{"dataset": "views of escape-time and Newton fractals", "crop_scale_min": 1, "encoder_slots_per_expert": 1, "decoder_widths": [32, 64, 128, 128], "max_steps": 8700, "lr_schedule": "step"}
Rows from block 2 of the encoder of a small model that predicts escape time at each pixel, named by matrix and row number. Rows with one number within an expert belong to one neuron, the router's apart. Each number is 128 + 24 x the weight over its row's rms, rounded and kept within 0 to 255. All counts start at 0. Numbers have three digits each. After the name is the row's rms in percent of the matrix's.
Before each expert's rows are labels from the 100 images, of 14848, where the router gives the expert most weight on average: "patch colour" is the nearest of a few named colours to the mean colour under the peak. Only what is clearly more common there than usual is listed. The data: views of escape-time and Newton fractals.
# router: slot weights (encoder.blocks.2.mlp.router.weight, 8x64), inputs 0-63
# up: expert up (encoder.blocks.2.mlp.up, 8x16x64), inputs 0-63
# down: expert down (encoder.blocks.2.mlp.down, 8x64x16, transposed), outputs 0-63

# expert 7
patch colour: blue
router.7 099:099140104144145129129116135145151140062118130114122146164140110107132155131139115142135133131113231141118114105148145099103112099146099130139158151066123122133119164140147125119159129146136133
up.0 088:143134143115110086144105118144125130068099127148135164130095121114106140075128128126120131108123145105143145134100112150114112114113103158196115142098151126108149176129134140128141119155058151
down.0 089:142176120121151160108161160128116128171117089135118101132127095114125125155121138174144146141062123126134128104138117158124165137141097148132140163090120118128174142164165101149136097116097142
up.1 113:105138117121113144153130123122128132099133154123156098112135119115116152114113139136114148111130165132133169155147134120168102097133091105086150148134123142050152092127118136079152186140091104
down.1 102:178121094139144113094135123126145118066081135120144127133086134137114113120147137134115105100143060111102120111103134123124123141143140116117160104199121135117152128135163113116172124135117161
up.2 077:140111107082129151156088142104110116091146115120127102138130139119135172116109120095151166138138134104155162115115110100142108160153127107133137148100129099093160179121151162133160101106086086
down.2 093:145155112120140113129126130146107131050099099100121130148083113145133133103167136096167115095154109098131121153147103135124113151107145155091108137176094132094138086127142141120152150095130129
up.3 098:122100142142181142102106136141144100137142090120096132142124139122128107145131137146147134153125131113137093130116148140099134133103157149133156121115091119169083151140131157203110087127192150
down.3 102:127137125154124151163076132150094128130185152115129165114144106152141160134169128101161152162126121150128150134111078081101107137171126126140128118140111133151098105142113102162114163113143155
up.4 092:126119102134113119146131164109100128117149141125142124100128102104095140101118122125140119107107142147126210120122149139152129114146123104116135134153155140034158099133127118115116129131062119
down.4 074:150127165109109099112173148158138154147113113147150149141096154099090109165148119163108157082124087135134094125178113112128140130158124103161128165133108140122131146133151174121111157160137123
up.5 119:105136135142104135122112119128101124121113168127166122100154134175125113149098120148099141143185132149126107153139136135152139163124133152117161145142137146176093111111093133098139142107211109
down.5 125:161093153158141122100123138139133109136133113163149130134116130120126087118076187141113095145138146136140147119088173162106110071122098137130128106127132112135130115099157126117138102198129131
up.6 072:122155156174132101135124114147102148144113169142165155076136156145114107148114138126101127135155116165152097166151113150139148146135153165133148149167162121163126113105094118161103109122167151
down.6 118:138160142139137129117162158119138119169174164160121148142106131145157129141117170150117114120139178144143086115134129160089151082096135116127108098083129094110149149127142112126102111172141100
up.7 110:116131175130143121155115128176134129118083112146105131143105133135143153100123140140128165122110106091135187115140118127117124131129105153134093142109165131091101177162122149147134108122052146
down.7 097:123125090105099115147134167123138173098070143092113106143130081168125146131160093115125107106127100091121154124136150140150159147123153152088138131139148141123085115131170167148111124143126115
up.8 093:126121119100163157141096114110131090099119126122103108164130108109156151150106140134137154136138193091167132120179113110131120138163121119082173165127079103125105137140149125118131138144161133
down.8 094:101128138114124117108109098150149112070090138060140110163103181132126111124137109137137135098106088114126132139096130122141122149136095130127139084189118130127107101121122125111150134096171142
up.9 119:129112102113108151126120083120131117118128134109151129129169132174119139159110134125143124131188168132120053112140131133156131134113128129135159131093101128206122132127125132113141159150177131
down.9 107:140133138161121098107136136100120126050100148127127113139081128118142102131120099101148120130124110113094137158100157123122118140174109145120138111171155121158165112075136117128145091135091162

# expert 4
patch colour: grey
router.4 086:152119114085105116135137083152099167116155151164163124052123127142119132106149073092146092132126089140120095114131117124133112141132112126099151140115150142117107156139114146109132145145089100
up.0 098:142136147150139138140136143142127172125131128154129128132127163111098073094107115067136127160174144164070147148132158125073158155128139134134119141139109145133133129112099161169104160133139130
down.0 082:122117079130083165111184134104137144153168151161098170106092071149133133160131117115115158165166134148113100128125162121091149115131135111121123131127106135143142141135146101136094108129111127
up.1 103:125141143132164099130112074099096121131098160116119148165130137145124144087141149081135153114113136119114105171136085129139132119108087131145088131133101135147143139077090144135112145146183106
down.1 105:153160119134104160126147121080114132143153124148096152172078125125140152152135132148107085153134144102128104132142129173098128133132109139128131093119129103112189134133172106110148086151084137
up.2 081:144130110128144096148184149100128103111159119128096094130109134159165115131140089140127103181144112136147145140146147089150128126130126128193165133095129136114096119089152095139113087124120107
down.2 081:082142153122169121135151137148129153105125146077146100140081121119136139072127118110167141085109112136130160154107121118144112151119142128104127109173146154124079106148115148170108157156126113
up.3 089:107131117144121076099119111146137157127091138124124169126132119125135149132187114133133109117107158094113133107106138165155096080084168137140135070104129135151136108146114079158102126143120128
down.3 094:133151093112122119111111117145136118111110164086126128128143177116168080138162122180106095162095126134148135104135142131130178120116157098121165099121099135120163186135130122135149135157121113
up.4 106:157122076111134154131092128143110103135134119117164093130183115141141140136106133145120132079113110115155099151155134133146128119151116112043098133099147107138096156135134133100124150091149112
down.4 103:099152178146146110141124104127133122135149155100127130103168142056111120122162090138124107122117118145145138138112107101158107116065138151137095149145116124127115074145090131121138122136166098
up.5 090:110146136185149134121165145113129127154103150146109135109129124132129103108118116121080130139158105141125120105138176163136178113141151174152131105101089191145138117114092131133125160136166151
down.5 105:188112102144138153115130117089119133132152093148121146147136163188172115135128152146114103152145157094153135112102131163097156120117127117138156114074146116117154154159150138141134083148124121
up.6 133:105123076158109124134137080148119151161069135128160126112170144159135144113130139123099134130166114084091128161142126116145117126130158126105090139099107120156132154147098136126119167171157142
down.6 113:130125089128138126130122117089106139147107150144146115098149099082126157153161105125077086149132094098161133130109145107118107139083145132116188173132113133128096145147140106167106128098144113
up.7 087:097161134163171143122145146125134130169105115115102152119129132123110123061127095146087156114169110154120134165146130164131142129133131141066129135142130143149130077129106159135129160141170130
down.7 097:181122112137137157101160092106117106164126142146130132125098121121117137167111146129096070154115144126123124113116159117118164143113109148127114114111066162150180163146140125113135129152142081
up.8 089:169115098114098113126130143073144097099157131070111116123119162107114123144149130121169140121121145176138132128104135082126104113098101105148130167110129170130116128081147095091113141135133121
down.8 103:088129134165075142172106153123158131138143131098155100101100116150111158097129116132189149119139105167136149138156117118139120166142128150139154103164138159138091113103127116148103157117144157
up.9 093:141114109121131125120095157110127074094159128106053128160100149108173100107116124137120132141128131152133130096108112104136140091118096122173126142098072119156126096124144127122146086136125125
down.9 083:065146156092110120154082122120114134125147104092147119151104130105114165122126128146135149068139144158124137138169124116127186139108125156128150128188142122108102120098156119105150136119144128

# expert 2
patch colour: white; pink
router.2 098:089136146113141158160081112092123116094143133165114130154092114098115135130113131125120139144138124159118121164167113128144129111163112108110138149180137090172097122114153150111151164083130086
up.0 109:111131143152115141125155110150146129140133193136131115130141120124156129121094138101109078130121074193119108151082130132123133146110117132134120147153102160106132158147128126101116141168071167
down.0 092:149128125118124123106174125107132141155123100158124138139134154113154149123074171149144160126130176197140119115181155133123131115151123104105120085066145125117118122131142139125089123122101136
up.1 115:094109073132124155141091135138165124179118113081137113109136113127157159117115129127097172118135109078141123160145143108121118159161143142081122148104128127099113079158129125126125152157149118
down.1 096:157139174130154167102102113109135101171122147174103152137148121114157097146125151156128071132132141124171107108121165139085115086104128127151121089163105116110114137143106121116156102113125131
up.2 093:082128111141141125129121123138126156152124110145167130150132126106177149122140156122093113134188125135103164104133186144126156096132157110137161121091121172122150145127120108160121101176107160
down.2 114:140092121110082069159142154128114142130129133119146114118130099143129168108155088067118170124135117091113177120131120114153134152164139137119155130122100150164124128129154163140144164119162136
up.3 092:121119137112160124128141150109151143124119080124157149131155114081177146104150149150095092157143119136093161124115148106099134120104142151123170123106130138159179129113116096161110112150082164
down.3 090:100103108129076116140127115132130137142113150079138099126086125124125138099127096102118166133129102129123167107146140120171165134153157161131151130122146098120124130140203149171100157146147137
up.4 084:114128110143149155136128082149119105136103139180140122147138138140136144096127117126079140106172118092128081141134122117113108135118124144096108145086150136155153100169107171132165178147166120
down.4 097:144152145135129132083126096129131117100152136179123159147098153110110097136129156171092116118140130157173109126126143158118094094114097121137117088162130102121161137170106099115161084132144115
up.5 111:149099113131090145142123122153132112105125182158118106171146146162138145115117150111135145108141159106118085102156116109129116155123126106119104134066129111166119081167141152095150165142154139
down.5 094:129142100125148131120117116126133103097085102154136142167118139092135105161081171142140135123096096148163110119110172136118121103078101122123111113149114111126139171112106110097152076156127098
up.6 110:100141106149130155132125127154131121144103157093143097103140147129162140158113141128042129118129146115151127161187125108114113145165123157087100143132138160100121091140104135127148149136154103
down.6 102:162141143131155150108127114114116093123128131175121162114141141106147093118104166164104114166147134116162099105075177135093092115116099129154109096103115103129136144109114110107171120143134099
up.7 088:085117095147145154128128089167119113145139108110119130142118091141137161132121115134075157104144114099164144121144137122130155129136124141049153139136146127171100155170089128136124135131163100
down.7 084:147137137141140153116140112114155111134146166180120170116131155123115096115109174134086105161117143143170131132112135140123144096071107109166078102107124147109137105128108123104088087129144132
up.8 076:080096081106126136096125111121135114123126113144084107186147097142143144137137157094134147113129100109138134086118124117117119104131109100102135134078137158157160121155118148097160174137142092
down.8 099:139138128135151172103123098142153127120134144142084168138158139120130116142149188146136116104128122173154110145157145139142081094107120113128108093150150127152154123156130127100191083141133106
up.9 081:149115121115125130165110124211132167160142138114132101112163121143160136159102132155141138140083084139133158110118175142103167145145159124121132116110095127144114144144157123135099125123084116
down.9 084:117198122113175125109087099099134113135138127132114130118139142172134126144076151141129109131089154176139102117169177127112124102094112128129113118098120113122137148138097121125089126163110105

# expert 0
patch colour: brown
router.0 114:105140158123150161153126132142123115140151088150093092164123121122155129121123165114119146104149070140105113140134103098095117167142157109146114130120117087134109132167126154192096086124125141
up.0 091:147119074088098154128117125141088126144148154119144089089116156160141142139101113135139070119129088171137158109132124100166124145151105124131101152165101143126108148125135137078133122111111153
down.0 100:093127121119164121103149106094109115154163084121152114164104118079137171111155144118140177116155169173113128127132132132097148137108132114171114126079118109142139119133161141112145118121100163
up.1 080:146142129113056125109113121132089138132103158138161164092115164159108146105132144119111114083147137176119145147116116166149115121113147135130182177145158169116134113106114127114120152135137143
down.1 111:143116151161108104106141117181147151127081160152075162112105126117138092149109170161120110153107139129126127144163159129102149139120111085106115086140114164122160120152152135111135111103112144
up.2 098:133158142130111113091104144144116170147110144159131160079128127154110152110112124150119129095146124163110148149152164147180089097106159133160151095148159159157157133135083107148133147124133136
down.2 107:160142124157157133116131138130129113105091155167108156175102124135175132151092146132113074119113143096158132171137159130139155121086135103115097099158135150104152122154158078128128116115115126
up.3 104:139128161113114123118101090134117089173125119122120158135086115168136148168106160130136140107123131137138073145160095133134102127124134138119087120122115094181080143129110121110153161097171129
down.3 092:132118147130117118086117144125137106155091139107154119126168157068155126146112146146119100188098114132101081156081151169133090096120123102120120087155133137102121113139125131123156133126126108
up.4 114:119157133169146100126156141134119174139081138129154153078144147128137113165131114124115137139146135167135169155127165137134126144141145148166177110154143156132150101104104067138106112106109118
down.4 118:145137152161096127138125112136126158102116125145146160138103151121136112171105173125103124129114145105132122124118177158102146093133093115141129131147159124069142083173127090083150084116118128
up.5 122:147115142125113140151110084123115080146126133117108116168146125113118136185120129129129159151127121145150037126126118144108094107132120133112093141128062140150116136167129140121139141127172119
down.5 098:090124092155127151113113097091108103147175130117164156122185160130079143064147107114141105121142124154104136131119112129149095117129122099136112141126123121153115106079125157097150136142116124
up.6 089:128136133150138098120125119090102105129134109124116133172136078160149112191128101136111150162148111103123106118156130117101151118147127126113078106137115137160104149156130089182105095143171136
down.6 096:092110149145128154158110135131124102140139132117149109128175151132127151091154090120114143076141148122074128117069110141113100117146123131137159136090119115108079119125104168131104145173127158
up.7 083:138130138126151091120134129130123216116125129124137126097095147164152128168131149134116140138123076097122106128149136157132094131174145152178142120092111149169090114129133104144131127115103144
down.7 092:163132159158157106142123138134174185092099146119156126117109071110141145127142139156131123138119111106198155133123157091133130136122171110121124128183109148135096126136131115147142120116104113
up.8 095:137122119118134113149094126160146177090110153139126131133135132093141141158151135091145136124173135097149132084109133110119143176132110121143178175127134113117197148150119138125149151141151089
down.8 082:128114111144107099130085151086111143089115106134104091121145142129112119104145157095116115149134125100129111183152144133109148083140089142129154096142173143131181129126129103148162125100137086
up.9 102:114148149125091119145125146169136175142107160156145153068135129130107139120147096113107163137168134153117158172120170141144138142130154146155188127153140157144146138121103117115119139140085138
down.9 109:165129143132133113109130134125152134138089122145116146164119129107155105152091150116124096136129104092138126165132177138159114156109107097107126101165122118086172139112098084109121074106097100